A small multi-label audio tagger, trained from scratch.
Data: trained on synthesised sound scenes: up to three everyday sounds over a background, 9.6 epochs.
Rows from block 6, named by matrix and row number. Each number is 500 + 40 x the weight over its row's rms, rounded and kept within 0 to 999. All counts start at 0. Numbers have three digits each.
# b510: branch 3 first 3x3 conv (model.blocks.6.b5.1.0.weight, 80x40x3x3), inputs 30-39, a 3x3 kernel for each
b510.0:551525492497471563416494451432513559579538425501428551467470445470545514458547498528455433551391537515505539510487462454518449512494504490515443440497512583495530532490515508458482487522486526511494491488508535486512451508512517496489488470505511395510473477459470623539
b510.1:563467563514462498521472474481509491461495457491561558559572499433503523451503428550491542465466529477567577532461493431450535527543552451486573514497435526549476506464472499477478486493530445520496490435490512538492591478559502435465559511470516467553509546517471498477
b510.2:519565556429492476434531465450496463460568452446559563562510555482513544519462538470521526511419459475467496566482483523446513509459469539522495448462566435517568521533502463531480520512538472455476555588441520505481520504549467492517509467514515549514550492433547507442
b510.3:459520555469448473448457538490454473445514538498507452469529500529522438597524465604472494528453479524467470539536452473454559532521450509501497539583490501564505559509496457448513544448512469548438499517467538568507465511429526531539452493498571533456539571511526477475
b510.4:486502462477501491489508467557524573466459558457440472510445435505463467553508480555465503444552527444467474477463447524528490555527525480463533508489534506532569554464515475529484493450541482533536497537525448468495483463510447542498513506518503486516488450464591569557
b510.5:534479489498509484474506523451452524426417566488528527463523510469530522516504472402536440486474426503532469558502494485551514468512506493470440486504453510435529481463534540493466472472543468526479488454533498506583510483500507554452488499491522427459502503523463557445
b510.6:518524496486498517486520519517540557567454463535541457466569465570552524573523523483450458516510509515462462480427537540491497519522506553492508532474507548483456542532572441478502438490535531444532495518470520448487538448398486457521528446537497476494481482535598547501
b510.7:441522533482570569460513502499524474511562419521514463515555521503590559458437516496549498497575503474455528454510479456467526527495546511504463608519528522528507461545501487549485478499459471552512459522435528531500502521478449506494464572550548441468458462475564512493
b510.8:522492534571559444454431484577462484555457464440419546460477539519521469440532553508467491498535440550559440460479487486513481507461491453500519528498517459466504462443557493472486549483424495508535420429483504511557509450473506490478557434442540465548501494473455490451
b510.9:572472467468498498581494438508478459501580456471517457511509458480453540502536567479541532461534481476502553515525521499473502557435482522530520513431464499520487534522461431586545523606515519436483539415500532582562514540451562458524445531528506464482477516470503477492
b510.10:535441567465491543498511512479410594470474448589519486482552584515434480457503559549436490558525442528521461518546506482450528486446498488549533487485471443531552487514530535490523551608479479513507480535481461550519583524507488432450456463527530528514503464498449547567
b510.11:567495512569482515424562561541499500575454542496484507503476497519461456522533494556517516558490532535444513532577511517487505492501501510536429444507505522488493523466580445567456501559532525525449486516451521545509493485452486472455572464504548654546555503505484524488
b510.12:444537582435487516474523530434538611504530427495509516550443545434470524549458478428520434486450500494448483572551447527515468533478509575454552467538477556525489488464498518521574441565495535493480469506550497552491531456460446566481487493497541446494450546539481451559
b510.13:518488500555539475494468493555406442479497573501566464505521501526509465519474490504484530574568440424525461476479474441491512475463512515458512571538533522456425551505517505467527491554535541498465473437508493514528443492525550459504568507445471466543433480494484453474
b510.14:540460439574481532463524470472546478488443592501447488481469535518466438474466482454472441536548583563454516459525489518471490538461509512493556472553497537531460484466517541541499458489520547472439441499513415462523453474446507564514484468483469485436512459488479481530
b510.15:536469466509482513509478484420508548506500485430494509459480447481582514456484568488516468497489526414526462490467581494456511512547538463476529506460545506505490444510552524536537544544494439485508554480531466496585500517541492480495506524517479465441430533546475486507
b510.16:441475499454494525559431513477462454532502476515607544446517519551524526573515458452513549463471514478531481504484451550525555504498477484466510544481476541465552525522527522535412498487445525453463452494435500490477435490492495502510519541530446526437479480490490558474
b510.17:482506478487498486538485508490489521510519547513436486515507507527521412597486581519540550475503427410498505438493462499507480552566463545548468528467433613563463524470484464499520470469443449458505470537538552497446512569520564460489518484493547568528506503517481468452
b510.18:474526541495546442547453521524470458435429486501510542471548578487486535442431531537529472534513462473421483447496547515531494482561521479530559563462483486510471554485495465459547519462505511499531516523498529555527462517553419535536518482528578536473510573416550451465
b510.19:486468447435536497583502473429480520421436502483504422584483492462462498509484520487522542491442443433471492553467463482544440452518477482476466546459455451533451491519531439496463567527559453512539527456485522530535454516515461438444448559548493415556497451520530528464
b510.20:535510515519556478525472449563448555569527461463484543530540430515520504552458548503557599423510613494471525534433501460444511565515486485530487505503445523478514450432554536450512527530490481506456560467538522503522472505463439510509506509507534466450519547569522476445
b510.21:531473455467464455477513539557525525551517518515577566492526484459535571511516539542573522420508567444567472523546515428472448531533468519592554449502509536543458507529448491518498434489513472474558574547442484529506466515522483491465558474537465450515568445504574465502
b510.22:507498476562543502470486500514468423494501501485459492470474510480504520539498436525468544532443417437496497506496505519470545477472506452462485533519505530569536482539513430493486500523569571499537503506470512443521500559533488471492463486491475472455543539519456446463
b510.23:488477473492529496597470459518486480547507517512518522460587502450523519502554493512532534488436497520479447538485498510547475479489485564500508417474480580453525504505477489505493468552469432467467526564622482526467507503573539480541500525438586493480486524472521444528
b510.24:410467470554462553536533478534476532475469495473504428435538528506489529503542504480495548528425468492475586475547522543554500506541501534433489491532448458439539453584430476547483475473479550539447541509485503492463463532579439497441516453510522524536435470510419514537
b510.25:480483466547469527527508507512529619422469533481488449477528481470487460545539458468398494464584493449462588533526497524483453503476539440503504495555443470545494510453532492483535449454460557563518483530468492532543504478442515535506489478530584546460507442451474481480
b510.26:524428532568504542489545555518465521444540551518501414518460484492486484450521556473549539566478500559482446503465484540458487498508452411496535458553463542568500495512521510577457442510473496478480424506564476517495498480431583566483510514472441521478439471560534528533
b510.27:453543518481468426518492519470523467446496510607516512571517519459518460471502495469468542548475500484439488466462499531582480503511539542534488542506462490514579449520480521433498476528457494459502464444518518538431526416433557546526516538526603443427538544527450473498
b510.28:497480482455485568435571462462519535530511521561471505467436470522630502414507528553485444485569467545526541432510492464528558499500493504532429519541532484466452506528548460545553574446532494472535473519540435453518429435552446464566521527514477522481424483525518498474
b510.29:482494461516525466525554510468494438571500567413556578554459475477519479429445530496558518464491476486490526519444501512490469553462557448502530442483444538577527555495522484514497584460453485460486572539477451577597518489495489419550549504514516527503439562459522507512
b510.30:490487537494560530527504482475445426527475517515548470428437547525449509531482523514457469555536467520509535516557497512516561519526511530535535527504512469464518556477506518467511464578471470613487479453473505512567416501458477533538490564538540491453456495497515521517
b510.31:422480474439527470503534519535490545496508570519534450470538553432452512542498437534412483485521476600482464488500469501501495488505471498448552501544565587525487460420545563508473457497484609539490500459544503454497445452503506501575490472539570502447532473468495517451
b510.32:492499473474525498554530551452532434573489559520511485443531452465563564433459515535507561467418532495513466477499502469538520524436543482524529517537467477440458435458470504500533529447479491431580498454542534545488447519471512489492547518433547501497502490504481586467
b510.33:532552481487483538505493534463486437450498486458443518486498548519483517430455504451453522475484492506451502496446512522424454522467539485541546436528483435563533548477484537434494526448490470446471481572501522525489497453519537461561444440525492508529464493501509502510
b510.34:505509452457505560503475530447523492519583510523520438486446547557491438514518483503528466507495454496498507465530564513580563401482491584528457501486551488453492455465543456486465568458440573470481508497534456513484538521465586503567482485556461507540483403472526447504
b510.35:531537523452497583504521453459555505491573410489545468557545492440477558466410457452524489433474469531471471514492469546526517534508511535453573454455553499465477435521587492471538484557460491528483571479518463480433475506518522449519532551543546490480565502427516467501
b510.36:491582482499496586472511483468520566542499521541534501471472468505462452465538483533547490524451485506455538552462552564543464461459498564506421532476402492475561517472554521433463532492484460509441464515469575516520547504501534481521521512496519539517479426491531482508
b510.37:532446547521492486552555401542445514543464490460545462472544556513484457526557429500478575462494549447514550531494494483499479479477501490476457543485460599539467477517508475443508465488439431512565535474471478475465512452513494455501493552541518451501480515443483486546
b510.38:495509452551489504499540526593425417532479519436484511412520550522487535500552543539467529490463438545464437414455480472478512536501447423575571526479521523562536450454515545439470529473501523496490432491423512485527470590562496516461491563507564522495480536541454493546
b510.39:458477550534444462541506526496497524438526546570559568425510525437470499504456503488514460572437475450479543520571514462508475508559522572455524470482441514584499554480576537518473502547528560448463453485522548461492558486462543485466528494478531509551469440477540455480
b510.40:467531437538447551532484499444479439512434504489544550525540499535503422515509490463455459500461578516488480497514471459451516489502534582492458463446456468536544464478452447543473453558525524468492500468499516529512508499496460436515500517511499511486593447538539418525
b510.41:494472478493454561532498498492562502593521499463517463546429582556498504450471501488493486438484475492554600477541488535513422542451510495470510454504504493406491506530458486555535441493495408450518514515457532554488514509431437492479458437447472554583495507404517502526
b510.42:449449491553505523466469503599457438468588445553537503439531556510468494476466522500483407496523478482511418545458474521536488516481495470475528522492591424485503513509429478561415440472425476565513498514493530504452538437523559475529475420442424563558415544549493477563
b510.43:496562426493497503487530454440492537473441556461511513512490525515530481445453460393570517460491498501481417554524534514499512496483482525526527505505533522482525569450499564511556537443489444452498523458475588464516459551538544499508426480500451537565519495450514500496
b510.44:458511516431462546571496461461523494492472484516494509514518446457467572523509427497466471469459542447537497509414484499470456551464459548463466521533563493515398483489475547508432468548452496561437549526442480452462510476465446540579509509493490481441479528482474517504
b510.45:480487479539447529430481483535495482454450538506595473425502545571536481474416470471523462517495496483460553521487530521518531425480541464515472506530434510430533473520543478511562472476512463569433450439547549453493560540509524482501431482521508484534511471461488566452
b510.46:567493474491442538425558473447503465530494533527486563453456437568474520542533512519462484505526491498386438469506516535494455535522467581445545495478479479527482527555482464509526445524469480466493487567495486548564515569439581543520479404438524472561546502548475543538
b510.47:516473536459461480480508518520488486513496500503405520525558527457456471523512559517461458450466562423554523544553564547476508520544487502518446446484442547545484488465503491425517497487497492493576489492489543522493474541557448485456537533533544553476565420523493526521
b510.48:492515483514543507479505480574530525465505503539546461451508519525556483481495487545447511484456484496455531528444488561474506484542537540437516493473475486517472541488491519571511493468463460521446476461532483453508569489437548542473444471442438523479510475481483499505
b510.49:538542539548535423456500445429532453513524518463438573545508568550461593481473418565511561449562531524523517456533473489487501524496593451426579497482546480468510528485443478466458470497526439471552479476507462540466474500517514495489541518559569542490527573450478528446
b510.50:495546535550433562579517564510454480497564562465569476551552534514478454451549539552487545494466510503441514500547542542531510448498498507469522488466434533455548446513500456523516480539469463469499460494536497522535602492479486467421495441503459499533460433515515534529
b510.51:520480514466539443590556511522519462492563531488541492551500524479509435522488515449546564503499472546500492468538466470520485525482478564492493527504572542462479536556520525469473516475516522489546548518446446447515503546529482536511493526466572442484532542500468453491
b510.52:502528519498517512500494439440533536527490479508441483503476461438454587559425542428469558545468422455550434481445530489522453453455442496525431491477565534525566557523473556484463521546539446504536522541489474475543480460542544433517454524499476464581512475550490426537
b510.53:493499509506458458533480548428486497425446481575612476436549513511490490431527457551542434512537473460480545548554499518513443481450543524520546501486449499540527474552418418534444486472497468453549534518460529525509513507446432503492416522535542475508498466462528513523
b510.54:450473516482518551491451508529521443523419545508511532507480498501498532472484462472460561439513531526543539469474457515523517481447463477524505524595451426432490418456565479489499546468500445473513532461469532529479533509456548511496558521541535545438483552471505587438
b510.55:460466468437498495512533522511514566478422482488590508553528541481490516514459539521468465466458455516497488472548562567529470536490515571493559437428463547473580483502464503464493552505433515514541510468543489495465486503511458480492540506488438433507469535485470600559
b510.56:526488513432509493497459442468460534544584467399521543532438407520489576536421417471542470494459479452529546505500530463436526461491508492469449472569573492462541517553519565483480522441528503502523467554444501458609507469490481448502439531457517554509539520551493512527
b510.57:457494501475491545509557476518547464505522491526461545507521478475530467543495454445502406490484520514535487488445574569489503562478558475480491522580486484467526494481464542435566452446442435580511483473519453477548508430547524526504497511492522441563490447499456524518
b510.58:545515527535502463493490504484488469482569451449515515442448488540535427547493552468450493559552577535442389428493528491571532475448518499464474545484398548558475512487506561507495501479545498401516497461516554496576523540521574488498502497400492491484460490484471517458
b510.59:437464480526470480450584465534467540551449486565447456535527450451538520512437517546525478499437555500478524462539448543535515488586450516531511480528465566548458502509548536456488500425398532453465456534465465468564499461484518535535574500451568495487510481511434476486
b510.60:502482536514509535515519460480504454428479471484516553489492585484493510537515548475549492516554445386465455461550493526517478542447482477457512492473467459514463484474516580474436549526513497443443541477536463461556525522526511437542490512499483482480500472535496478505
b510.61:512516492495484528502465490498508503538580539492446494507493516558494508471561556471477437518522537505515607490511592536522515468502455520548520522518446499575460532534516521465518543499429511525521471488522487534482540500506470474491510534471467508468496478434425605587
b510.62:491481488515517449469490463451488463483492492548485506554462497543422460479479487530455473470499493567582551507404471507502555553475505474521481542511478451496519482495453506556460533571449534529539564458447468511480469512492431486582497449494532511484440528531455494494
b510.63:526491545478457559544485520483583394557505539473460425474545514483539550463485537522524498444424532565476474530465489490476453473435469489434485415490487466538535527490453537547503451466483474609509519507471430488456480488539468532535539512544515556520498431538445496522
b510.64:494491466548494522513521518502499479502472433555461522552506501487531487497420450509526551564442512535477564533534517493502485512500564588557562454462507493518442476482455544477527518513437485463578449489508505494484447463499442433476464460514545542593473458535497511420
b510.65:502557458520475485537471436573501455535414541567474468442529521524491518484561522435447590510497510467417489464493557480467557489489489457524442510542536536501510511520574566521430505538467466513402458439451545553490457518481519513562510506504477507518460545500508510491
b510.66:495490434514518529515543593470467449471494534473495495482493510515581505424423473449468472472507549488488446516541509493494545451504557465552548469508518494534512541514461534493415602498555546476499587561569470520547489508532483526515505512533551564502506490477495453469
b510.67:490539536561533488501511435450540522531430575489467458434476501501474516534525502444483465523558453484499554537447555457435536499486468505495481481517473477441551517525417544543490464564565607527528475510520514494435440498506498473509547552518497527503456527497546464525
b510.68:465484508495475453458445490507444486525560485512519518516480483433435512538499515501553527460513438494589543481559521532540511499460499539440490509466501450439413452525541529483539609559441538505519481427433562537540457512462530540492533496486451515559436563477499496489
b510.69:522527478447490519478568597465412489535529442463513512450546484397490451556480501502535564500446454527441519492524513515494467476505503454525512525533502422431469553513443518534433582536525507499516568490520495478444480484523503469430515524448526600535491555509531518432
b510.70:433530488473524527476520490538455572552461479501538575439510515540468523471585548590436488465448513479446501507523533433494537479507483545513489481505530572473529449499478567538558462472410532457516467445441493533505542593542480537568501535521502469459503482489541567539
b510.71:533537465516456475551475497477507438529535582439417551446521553481419516482483524454476489440416448513483496522555525497498548524494418516525486502554522477539504505456441475494525459445599514489463483529532529516498516473488530536489524498423500446514525442419509471532
b510.72:488483486493500494521549446528496539525432473508469472439466494495477476491514444536480424528540509543591543523517500490524503453497547480403462579471466553491514519459503522420539456526463542547433476532561496546487452467518513484513551485481500513426472480555556482465
b510.73:431524512543478508487483430561587467409522488471481460522568484505494543490510495484430465491509522542520564569494551533523436492494516563565462478530561467499399558580554436466525578501504478510495554523510445487446476495538534517507513439543458461482560546489466499542
b510.74:519474445526483545484456516417440528525483479502466604513482514470469552445590556549454502436531476491493525526467514523498507463519457452489575441526498459532477466458436483462414487454511436462522488534462496502575479518466464482462520512549493457433509557434449452496
b510.75:481482476499558555543528519425429574522445547440554490505537578467571475517430434523504505437447527462503495493486517451499549527415539455507548484519545488497501471402531588520543477474519593450530565486540481463567531448522462485477449530514587529529464530540519455527
b510.76:507469454479495475432503580515464536559525507488497460471514439550470473460527590537450541505444555514403438480533527476495491448446544532507466495565528510603513489461503494505466560495489478602524498508476535473552516442469484465479509509540498532497445485552548560524
b510.77:452515482536459502511513541509458492524492561478511415541552494474502441462554547447460504556514557475389532557464529463466502534519483468483542466486550545543480518523579475451529544483452467473529455470487515518522558449545512466443477516523513479422501512510567485505
b510.78:475461482583491487452483466510513458529486445471554454497542491558474542440447446528456524514521535602475467543540510503588484476468512465540551514525497482478486517501482405547512516501447479488544459475524523470519450510498446508492469523511423509572472519565453449565
b510.79:475467452541487511504528490473489574491448537456580511516459511532431447471549517401540510479507447553496491584531478536552465531445524436485479463521445478561488494489462571551573421517479560513450443453466501465564551544507524426491512478536423524442454549579499555544